A small image diffusion model, trained from scratch.
Model: 48-pixel images, norm layernorm, activation quick_gelu, width 128.
Rows from block 5 of a small image diffusion model, named by matrix and row number. Rows with one number belong to one neuron. Each number is 128 + 32 x the weight over its row's rms, rounded and kept within 0 to 255. All counts start at 0. Numbers have three digits each. After the name is the row's rms in percent of the matrix's.
After each neuron's rows are labels from the 100 images, of 14848 (inputs lightly noised), where the neuron reaches its highest value: "responds to" is what is common among them. Only what is clearly more common there than usual is listed. The data: reaction-diffusion patterns (Gray-Scott).
# fc1: MLP up (model.blocks.5.mlp.fc1.weight, 512x128), inputs 0-63
# fc2: MLP down (model.blocks.5.mlp.fc2.weight, 128x512, transposed), outputs 0-63

fc1.382 096:153108120137155173154116106216165119115175114127096101166167111150141117128225117106077071099142083142135026080161166174131098167087153144160145152103133154115121104161173142083163175089129077
fc2.382 080:124092147100139128175096159111121194102149162106149193159117116115144140074104089173069173121107132178127190107107150159128166066166077124024105159158118104104095126117160084158114099117119117
responds to: feed 0.058 kill 0.065; grey

fc1.300 115:118095189159136150087165165112116131119134066120125078130121149195143100096172081135120129140166104217084069079134151126163116089172086106117100111114159131208141126087125122104167171143173106
fc2.300 112:196101157105188137151106131167146138104175144121072132165141119064117076109168157148126114165127131083109117130111153079138142185132144119094113108136174115077122120074117115107094136139109091
responds to: feed 0.022 kill 0.051; feed 0.018 kill 0.051; pastel

fc1.236 098:134080129155067057080080125121125114089152136176172102172168171045133113109159124103113116151150149089127174117117136196112117163171104128091070191129139140126145151138140085130142159121131096
fc2.236 099:202098067154107128152161128119112147179113102062097114135154160123150083126114124138115134115124097088165167154098221109176137145117112138135118173136128123112136120064098169134071128097144138
responds to: dark

fc1.495 101:106060151122146152070148105104186086140073149136232131089149066135162121108114108172172114110113137197073138110097163143121195123129112182122085143153124097150131173118084157084143127172211098
fc2.495 103:122190114115111149130158117146095116136164124149113134173138169106094154100108131125081116116159120134123155119169035140120057145121101062080133093145176106135135119176132085127196152093057116
responds to: feed 0.039 kill 0.058

fc1.168 089:095080116134112079123123133156163129155071141089159164129160131222129140170122110101091090105106147193111144114120153141111159085111049076149107115155108130142186157135063085112133173154160149
fc2.168 099:112146146104115136144098088093121135051155121129128149112055144091124071115107166129046128172162125130153127121196178144117115109183136106145112141194102144129063109176148096144067140146148146
responds to: feed 0.062 kill 0.061

fc1.123 082:075052112128148129103102132135126131123133037138166100183130145149176176134175168148157110127043159168162198077130153103117161162112121162063126111062183139119121127133104160169176131153098081
fc2.123 077:140163102077099114094092188134097097126123116140106114100114138133070179142144104094109111154158118096073081153146052092182121110139145103135113106107133134180148117141109144084103125094168093
responds to: pastel; grey

fc1.158 082:151185120060109110141102126159168140096095117140101117142185075186077117132078124095096160120089108132135083169124102123135145077110137078100123130162117169175150137113137124096095196135134113
fc2.158 078:112116160151095098105151153123158166128128067089092136136104128154122209102118079134129170114158151100124138080164108165149122144165079160111139135099180085116181149094094098087164087140171166
responds to: dark

fc1.29 099:158122140108072088112096139130130118151103125160155177175231139132139085097099125115077121067134117113104200153112137176111152126159077102150181166164127117184145142150136042110099198194159099
fc2.29 112:148064111105115096116107144161134130190159162116088079173190165084179129134163127169121115116105131103142117161075161137130108161127127153105119111125102086052126126078091115110111137102113157
responds to: dark

fc1.344 103:092162087120121097068103165163152075144116113185158088200142120109181184130145074135152130122166155123142095074145156148156096094102145202107132087080167137106123171102082194124110075114148151
fc2.344 086:101102133123162148148124147108085168142180129071085082156119143126141115152183159106149121115157116138157158104111132091173134160158104132097109048108169132095164101094107096093132108085143101
responds to: feed 0.018 kill 0.051; pastel

fc1.217 094:110127129085154125086132147097113072158155075104151214157126118147111173072157111158136122174130174115130153132135160166161052149183174178091083149157099191158116148095105177087132091126151119
fc2.217 078:154115232139195134123132112100146124078090115122119074129133105165084093115097128107095136124110164167160150097111199151126182114152092098150095117097116106131058102142058093194115163159186122
responds to: pastel

fc1.472 083:139123121119144120046161148128134123146135139119132129158141126124137080143129131164132111180182153172083160066145135126140160124180092146132106142137206108196178141170169093108155150098128147
fc2.472 078:136120101114157180139081145095159164119142113117129143063044127115121088107122157094111155133145098187152070184167132149134159103113110109124126127079091139120129122111127127094124058137136143
responds to: dark

fc1.380 087:135169070115101149139072131123077110099150119160150110107167121201090091082088103144132145101046114118079124117150103127100132179101113131127089155170127139092133160115133125145192160150158114
fc2.380 082:136080111047129105080161062157135181137138128149120133126093116110162121176125099160173198128189150119175165142030138153129123046154147108086162107150098109112127156116077096155107130122185118
responds to: dark

fc1.247 113:130103104118069150098098103163198130120121100200151098150149079157151123157106144189124142106108174148070134111084144146150156097151148125115174125085153193157158132160094106113127111201110158
fc2.247 134:122119099123148125140143114080104151168146142055140169135153175122095152078173143113112121103127088126149117155180078117119117163135112113082064183181152068080139113122135116071119138100067120
responds to: pastel

fc1.310 128:180070126138113070116083040100178141178127090156170080155163126114097170111160109093189106166149153120120145128154163113112158112064123178080152131123133145152187093111118129169156164145093098
fc2.310 153:132130158129188101070142026143114154135161135117105132087162119123148109118140120114129075102142118122134125138115118079084175164159078111111117135135137179187143094090128059155154148113108098
responds to: cool; vivid

fc1.1 124:154154152058099123122124112027140087105101068146203209132140129049123126126126183129169104164117187094143178104171142143124139144146140117084152113152165160197112076171195086096153097166100129
fc2.1 123:090089126184171169140120184141134152188125127084083030161091152162143092106175084137113183077141106185129119095099133120133147141113135166146104116085087074115128109125073113164122138139153191
responds to: feed 0.018 kill 0.051; feed 0.062 kill 0.061

fc1.377 116:086167227132138123124124113114110179067133122100094096128127156105167135093183155130120111143175100172110130117132142147154117130165137133177114074112211111121070058101113158154066120165173157
fc2.377 113:081131146143152162140090184183116153083131111119110093155116101122086079118100091145077147118102089129146111177168189101149200189121074159126082094105141106106117111149095153148106081096102145
responds to: stretched; embossed; feed 0.062 kill 0.061

fc1.147 101:132077207141109069113084099165110128112117086112146077155176084140172125087159061145163109093105127161102161140130119178163169102169089108082095132157126157125147159117121106142060178148176101
fc2.147 109:122169073144149153109157062206112110184182149160133123145154155110201169113168116138198143125151151118127145084094089149090118142098138069101157144129128115096127182119157086060194154105073110
responds to: cool; feed 0.026 kill 0.055

fc1.292 112:123150123174142167101080122158184054098116138121151132150149130109135110142142148157132110079115185172045100134168147101120100092136113142168090146150138140140149093086161109074108116117130182
fc2.292 104:146093151133153090161130163120162124070080084145080140124110114126115153097163134199117133218077142129104103126161164114144157094128174159120135177106103150085155129160102119116146116113121109
responds to: stretched; cool

fc1.376 101:154096100187136076157130142135136122126116132130139079127141162127116144163136134129153100231177163112138112138151132183147165121152103078127091065127102112164136131066116114158096171143141091
fc2.376 091:093090160149169075135140128143158145109134155101126105126092127149111149140084044123159137176136155105106085126151121163094168079134131154103143151068065154120173123085083147134160153047173151
responds to: feed 0.018 kill 0.051; feed 0.062 kill 0.061

fc1.46 118:164134143152094084097078218139150119112163131144147111173193133109114131076170102145088145091128143139078176152098132172152123080188107149129104119138092128148110174110106075077128134138125116
fc2.46 140:130105117109063083105077110182124129123128170198118132126196077113143116119130113136114096118101184066113121149094208127123106148123130159134157097129121169121132126176150113142116108103094087
responds to: warm

fc1.87 105:124106134172095137159109118170186093154115082132149109133141119157163156133183217100097126126142135144092133151187150133124151131188114152106151085070150142123133090158089151178152153178144090
fc2.87 095:167148127118150139139150096177076127146097107074141056138144131120082151170051139116081110156146122130146145072160170127119155119098124104171203104132125105147154106126148132124168140146101165
responds to: stretched; grey

fc1.64 107:207088158102064113085139130140147101132089129119192128093164095156184164175095084144106090082177188167108130137162202138142144110095129084117141163145112145216092119118155119081064143127136156
fc2.64 143:188129172108101101068157126108174103127085136126158147131120160112153095143109157149140127086126157115095187138105151146149121144041126125135122105104104174156138169090161132111120132174150106
responds to: warm

fc1.67 119:120084111142079125109117199132154098097107080157125118102123097161161152150119120100103131098128132123113107092163135157129081090133140182074036116125161165195120093135044141119100165134192140
fc2.67 098:113153130171117173099140110115147102133150101111175143142128154116108114061110134140103117056142113164143171117128136139133137140181119159110140133116090133145125155133218110120154091153080149
responds to: feed 0.022 kill 0.051; feed 0.018 kill 0.051

fc1.74 078:133137096070086098107073114142124099118084118137180161122193122126130119150112079148137132129113077100146115161140098143138210133098160119062168154170125118109120136131106023112096219089122098
fc2.74 078:179088158197213178127087122143118150128157087089135107168144091158113189121122138087119077131148159186120143089098111143106095183114132166192074075116155088168137176119180194120136106116131183
responds to: dark

fc1.319 099:146180110146041091101120201136090057087150130142086122220172177074089117128147173088075136146113116105115140107162116132145118172158127125096177160117110178167107094104151128064135135120144123
fc2.319 093:098119127133148157133125150092123120217204144120156101160141161175117196072170123155136146088143095171116103076145059135103109115171137083071097160158151128159121192138138097123177143101109186
responds to: embossed; stretched

fc1.173 140:171124127113072137107150145123108147122158044138086092133135098160137146116107079138121161155149178099079039145156169109139140100160161131082120125121166152189141133122124163137065163178154066
fc2.173 160:122120128127089150138109072128083160130174179118115102070099118106074121110071152183101135072050145118126111095170105169082182106165131154133142120150145183118103126124112129151113123112129124
responds to: embossed; feed 0.022 kill 0.051

fc1.503 078:111140108133097121103096123123152086111114092171156116163161155059155141106117138114116129120184177148128096113173124187172078106099120132125108047095124112142131123124097081127076128107167120
fc2.503 069:119097100123098121161154101073104130090123119137137180081169092176100166138096115121111086146098096129152175146136113114118134155135148141122127156148135179130130123159186162147094126136069137
responds to: feed 0.018 kill 0.051; feed 0.022 kill 0.051; pastel

fc1.316 125:067114099091118162107149111119134101081153107116147122193165169111101166113099126106061135080140095125152139085189142106143202143126128067112198091115141113083140126105104082142164158138146105
fc2.316 140:148120104158167113155120108106197115108172117116064123131111098065108097119137079156120128107160140044119123105105097142124159131156052085124144146116116123101132113107150084113117172120131081
responds to: embossed

fc1.363 093:157080141144083101083121184146167076160146091164189157095210078144177125092119114138099118132129137157109140153167122165134143078151056127137140155153129093123119154141147081126113187141176133
fc2.363 081:144141126153124098145092134148138122120179144182120134133130125137099122118166128102173116109101096110105127142070108139090106158152163119063127139131126073102125100069129133162103164121121106
responds to: vivid

fc1.128 097:091136089118123056071094109151164164132166155188135108168159084114130105169156137097130101147146136156156122122097122093160146101046070180101115118153164125084174057156096144135114091162174154
fc2.128 097:160134138082145139109116128150084123135129168186090099083086149110162115179094120171092197119119101160115112136119168089136063124123124115154111089123142149089117134133125128152179077095142108
responds to: cool; vivid

fc1.489 126:112161088096104126082114127085148108081109092122160174118122111095128134169058143155150113152085244084126096106150158143132162161097105142117100138113187173135137107141132204132144124149140131
fc2.489 116:102099142162162141141093180141115143192164171131111056151148165170119171134227106104135135078165091188130127120104113138129092122160168121116100110130112060114130114089131098123128116090130151
responds to: feed 0.022 kill 0.051; pastel

fc1.508 103:143081148133132070104118161185115116106088124149135101188153115135151137145167100128088082110128110139120122116125141165093124181111195196125126153106132159212103156134154114098124165107176083
fc2.508 109:121135079167138141168166115053161132181186126109145137132104149130107049089182154144168108119152113123109116123132122116121120116166088124100054105121164150109125096152167085107154079150094118
responds to: feed 0.03 kill 0.062

fc1.184 101:123179064083131130111135214213139117130163132149108127146137116137169187142178152132138163121081151202142093057125125125158072145115107124119072123162157077115134109060089140077134157144092129
fc2.184 092:084112113125152136122072118145173099080134150135107160095138118069124158192098131083170143150119170139119084162117135107096141092167175107147161141097124156124124125079103193098085107119174111
responds to: feed 0.018 kill 0.051

fc1.450 095:158059158180127117174141139083142105167160136064113100105107160116130176106162096092104045059145167122151102076199145127122100135089126113125084156125131146147130073127103123128067188084133166
fc2.450 073:089163085087102112077096167161135154100111123164139154145177096141151163157124154147106172196111065180102093154095070143096184149122109119112146139117135119127150140151181142130172113176132121
responds to: feed 0.022 kill 0.051; feed 0.018 kill 0.051

fc1.323 111:132134089095140065093067121153124127170084100115192124105175133108172139142141107151156124150059172121101136130072113103121134101100092114132078078114171099140181144138071152135169128131161093
fc2.323 115:094141179135127088068113122158154102158078142114135082120127118086130094094125150172101135179102194203114112155136149145135184149141119153179139120119154123088133153104123139176164167172108129
responds to: feed 0.039 kill 0.058; stretched

fc1.27 101:118155111123057149087086154126140073110195145135109102160168157172151121107171161141154167160116192106115152123136134126182144098181105111082146121148097126101158075133089129127167123188103172
fc2.27 105:128188168132103118073154110161112093091069096102139117148136080118107158115055138094098066126161161158092165125178120112144093102143154120111151126153176154153101197130173120154128179146140149
responds to: feed 0.034 kill 0.0618

fc1.280 080:117118069091059084110102131123164146189158073129149102194116148072134159148126129159142108148076183145093140134124114132141164162143108116135090154069134107181127125134082110136116134144112104
fc2.280 081:078141193120129118124096161098108109001097173158127152060185101103107113127114109082107126112126103118133085167119169133128125151094109169151157123116109183082134118128165125140129140106163111
responds to: stretched; feed 0.039 kill 0.058

fc1.18 083:112112125134072118080126165121144097148144059117103131148160125104154108134190091135186159147125163149083096096194166144131089093176117175105118185070191149101122107112073127125178182153111146
fc2.18 083:158118190178112021084156088120073094122107126123189127157095105101135088125132114140154074131176113122080185107147089088137167166212130154090122152137118147118120160123087074122138147159147126
responds to: pastel; grey

fc1.132 102:153127143146163188131121182107132135072128103125133099105104101145133103115174130062148125168164103188138161050142144117146132093154146147098099077103157098168102073113156130103150116137167156
fc2.132 109:105112100172140115079142077127139098170158143115130112181163124086123095167136158144127162073175125124122073134109154131063114193128125158140158163165090153025143147120117146136159107102088134
responds to: grey; pastel; feed 0.022 kill 0.051

fc1.21 088:143104163181183074166147122108125098176129091118132140177115134222160165151118120089106135214161179111116145093165137106130126171159147120153118077095123091154169082126161178135135108195157115
fc2.21 087:116119085089094137184183109201139154154111135136071140104122118076120118128074136092091066168113111076151125085109142103099127129163117153133173100128115139091129149180116130136121134093140099
responds to: grey

fc1.122 137:150120083150121142112123166179110099178174109120064070157161186179168095145126096116092058161123146103089127147128164168102100120157128120082130128108158155132033120148080154124097142136166063
fc2.122 142:180146072159116091123076103159122130176181123118082099123120179107164111149135089093166087103097136139175102105127126124102166122119141117139085096132089127164073109123066164182098168129122134
responds to: warm; vivid

fc1.0 085:131140179165183149107104113128109156091151072174097141168116121138165088179212140127085116121191157176168085143154112205095167126165144111141158142080167142142128092060081101090121118095111128
fc2.0 078:097124116096070053166107129145109103123129143133242106119204159124130217080099119140140138174116086096116141122146146123151127153044144145117108102118083113145131182201161165147109140136122107
responds to: stretched

fc1.226 094:120106171124097181145161087105123128128154057108099070132144108173109108067178151148108097079149106136111165075147143129127144138104108114019084069112207181169119041166150107153138186109105119
fc2.226 098:155084146176178158106046178163157123126094126133140103132092108122160096143123075121168119093093132116103100118141156113176096098148134173141088166126095121118130131183124166149106045159155175
responds to: feed 0.018 kill 0.051; feed 0.022 kill 0.051

fc1.194 078:118135103034122137117130080125122109121131114105126196066163054105132190114089143133126149145093100135166154193133154088095159090092181129070143106149153169166133156142133177125109133192181089
fc2.194 085:167156103094156102147114119111101139088122135086111184125135098119109093103135214157142125142099134108108142156127117056155085129192156126117104145158117154077192097104121101134081138136156086
responds to: embossed; stretched

fc1.119 082:113147073133111092134075178152171115103143122113131178152146179096151164098093106117167119133136178134116113143164138162074114201115096176123068147090149112066184160114088128144170149123160103
fc2.119 081:119081141150099156158148133130150116177143171130148047083085103147136147158201137115133126090058124139148140146098087174190143097120140197131161086134087105136105121100129147114073102102132145
responds to: feed 0.039 kill 0.058; pastel

fc1.423 101:142145124071058161083127185169177099121135139172146105115148093208132104101096128072043129072126121176139087108153192160122132156062101104169120172115153098107175144110117154121106174162158143
fc2.423 110:146127178119194139133096116127135111085176128130122152141105153132147059080135132130092102185104096161141160121164154107148130120187084090125092082136182130143110099124195088128099120166126136
responds to: feed 0.022 kill 0.051

fc1.129 080:120127068085054101165088142127138083186137152112157181161179170164108191118109108132103160149088100116060146137155109134106165204104103107108152159138119123118178151113080071120138113130159132
fc2.129 076:168141178117154107122081079137111116086115125149096105111192126047162149109161160156089096108115173102144138132130189154107082147093150147062087144154174159143087135161158123141097136114040115
responds to: feed 0.026 kill 0.059

fc1.409 094:155075104141176083108074139181169113165122184168133122087155113146144171167123115152133132168138140147058106137145145089106106129164102174152088083161098076114102103128053115129154124151143080
fc2.409 078:066118134111119172102173121117097124151104080090174108084122105138126169146098121137163088100079158153138076143163072137122185044114109166125120134103080189173190169138103171134158154132159151
responds to: warm; feed 0.062 kill 0.061

fc1.337 090:089149189120104097090104100141148136148133097119140090169163133120113096066158166157065110149131137162112141115116133120156156156152094088120154150133118096123140153112167094130193179161110120
fc2.337 084:162094104159152082160130105094100182166091142108142102086066115163114206199081068111181155127113133095106124118154105140141107111111182146111075125152135173157142132150059171158064106078147117
responds to: cool

fc1.274 096:165108188149153142112144151158178108103102181106130089115128117175128184140150106137112086066114151186090122121171161147115159104140140109164144155157098092161123139076153078079161165140165150
fc2.274 109:147109160167143116118126143148201077115071082063170138176133082161158093112137156100143070101102148134151173103114115199131141131092099151123103136102112140113116155145126136131080166184121102
responds to: grey; feed 0.062 kill 0.061

fc1.76 105:133165114110096088181126131111090119162177098140081100177157161114121139106155144104083087119157138108171141123151132181137072173133179180089128153104167125163140119165127111151092155072135082
fc2.76 123:101122195186143146083087159095155110106061099129137117093124087142109093161112128136172120140089178182111106131122071151146147117126155160137176097099143178159134155101162197164148160185157159
responds to: pastel; feed 0.062 kill 0.061

fc1.469 084:147162174150118129146090142138134147143183161166138087163137137127114069096194130118130135147103150144099174068087148119126142155185168146119095146145113095124134102122099063089151095135140176
fc2.469 084:137126107141145062144176199122110124152089076092091101156155088118075123144080058163119154116183128126096130126153130158097172081168103134162162129115125137110133153072157141201160164141137167
responds to: feed 0.054 kill 0.062

fc1.17 111:159057143130108134103112135126166134112146119180100040109161118146125171111111192153127161121109105166095078116118140107111186115138100059115093198137224220145139082165117153084100156122121146
fc2.17 096:140112124122209178157156140093078140109114135138161118103189104139088075105118158121156096123116105153127129146052124180126205124130121083131088127099116160155098107088120108115144119158127139
responds to: vivid

fc1.195 081:155159091126161126122114080124113153122155106104162128162118181130158152150144139081140153140182161169181110104134181129108081126109164121155118160095188119138124138118132116058096088122062167
fc2.195 078:131125110111105062105165135094131146130101102121159143110157086163103212137136156165101097143110095101100066160089105122131189117101147129127109115139119216169121123089134169081128131094201072
responds to: feed 0.078 kill 0.061; pastel; grey

fc1.65 076:144123138179122161101185105170114133174094099114097125141099097123163115135101148111147162116191122150168089131148131149114146158143110100170144130136055109173151152086118120153151085125104140
fc2.65 063:082143144115120123136080140088108128097152129138176146075162146161125195136156115105119119135139127125100132137155095120106119118103153124132126101099133161140124123160143147128099125148141118
responds to: warm

fc1.230 086:209133082036090155130058143163151141113128143141113150141204098107102145152098080131122142082097135102103086167158137145130129120113103078120150222166129111187161169098114090119096169115135167
fc2.230 079:083165124198121098109106174127144081146121103137085098105114111079137152156158111149186080153184130104125148109129060105131134168132135134113091108072175136100143132197169126139105162087127127
responds to: dark

fc1.75 085:107165116104101187127135127123166072063110089174087136085132130127108186082148095119153142083122141168123095035169167122105072143145124138136101140129166155160155144153086156160148162140133141
fc2.75 073:154125174126115119142123071123150060063098131143148165106135144166059134133156132167141163134115116132092151121108177132098104158159100171146141152129115086134096131127208093190147084105128099
responds to: embossed

fc1.232 096:128150124107132150123109193144143094133171133133128065130104151161136071156145171138082140077166105169169101124145159086136091135157091111108061100120186141176123098167072097054131102131180129
fc2.232 100:123138120141080135144152170119144122078144111164129159153123180093086180121165143164155126168137139128133153120189109117044132132109167110129120168185046170122137140138183142114167124069054136
responds to: grey; feed 0.062 kill 0.061

fc1.493 094:194122121156080132169050124133169134105228127126094127171176133152150137097168133122128106099112187115123157143162144200183099123124169162120127146050113115101116093156124080130113152128055129
fc2.493 091:101192119106119142131181145136110082185117096090178126192142135179122174041125178122123117094084111150131113123191050141114115139132092104080123141120159114162122146147155159143158165172094130
responds to: grey

fc1.452 132:116186090130101112111126146112140087103103097167079097173156074098125161116082159119140126148126180107171081111156169120121176095146192133090147083100162154161120149101111165130097127125169082
fc2.452 139:157138094116128158187060075167118095105165136099147114141082128084076124142089121119138161127145122115118104059116141146094213129151126096108076145141100176107077120099171078128099146114132126
responds to: embossed; feed 0.062 kill 0.061

fc1.26 098:119068111152123123084145126144174149149116112153088102134138093189155148143130114132056135133150102174116056071109164127120115145119129169149049137080161131112130132123097160134099171118184100
fc2.26 103:134128156140161182136145085100124133089101075130136131143080131123114074056130135157096081192161142125165172092157160127148149111145115088114166148140205130224104132153191071074157147196123103
responds to: feed 0.022 kill 0.051; feed 0.018 kill 0.051

fc1.504 080:133143145118107071104088149121084144090145169069133160094153130159140120155135126181115079158057205100104228030141137159150153148123116142148128125137110125131134109122161106115162118147103119
fc2.504 078:146126148082105131168070140095181166124145088176149145120081183073060124089109094085127131146139120165131135159183092114108135135076183073137097080100159117203126082171154166143138115146140160
responds to: feed 0.039 kill 0.058

fc1.246 094:164167179143175175146148156105166140124129104114120125084095164167186104150177146118121129112152136137072101068141150200111132147206165157155099111067125149080157101108122189094072090111159138
fc2.246 085:093112146065160058132115125071044145135099080086189148155145167102187110107139165104126079176159139110104127165161110197139108108073088163091096151072123067079119118144058185155122152142138136
responds to: stretched; embossed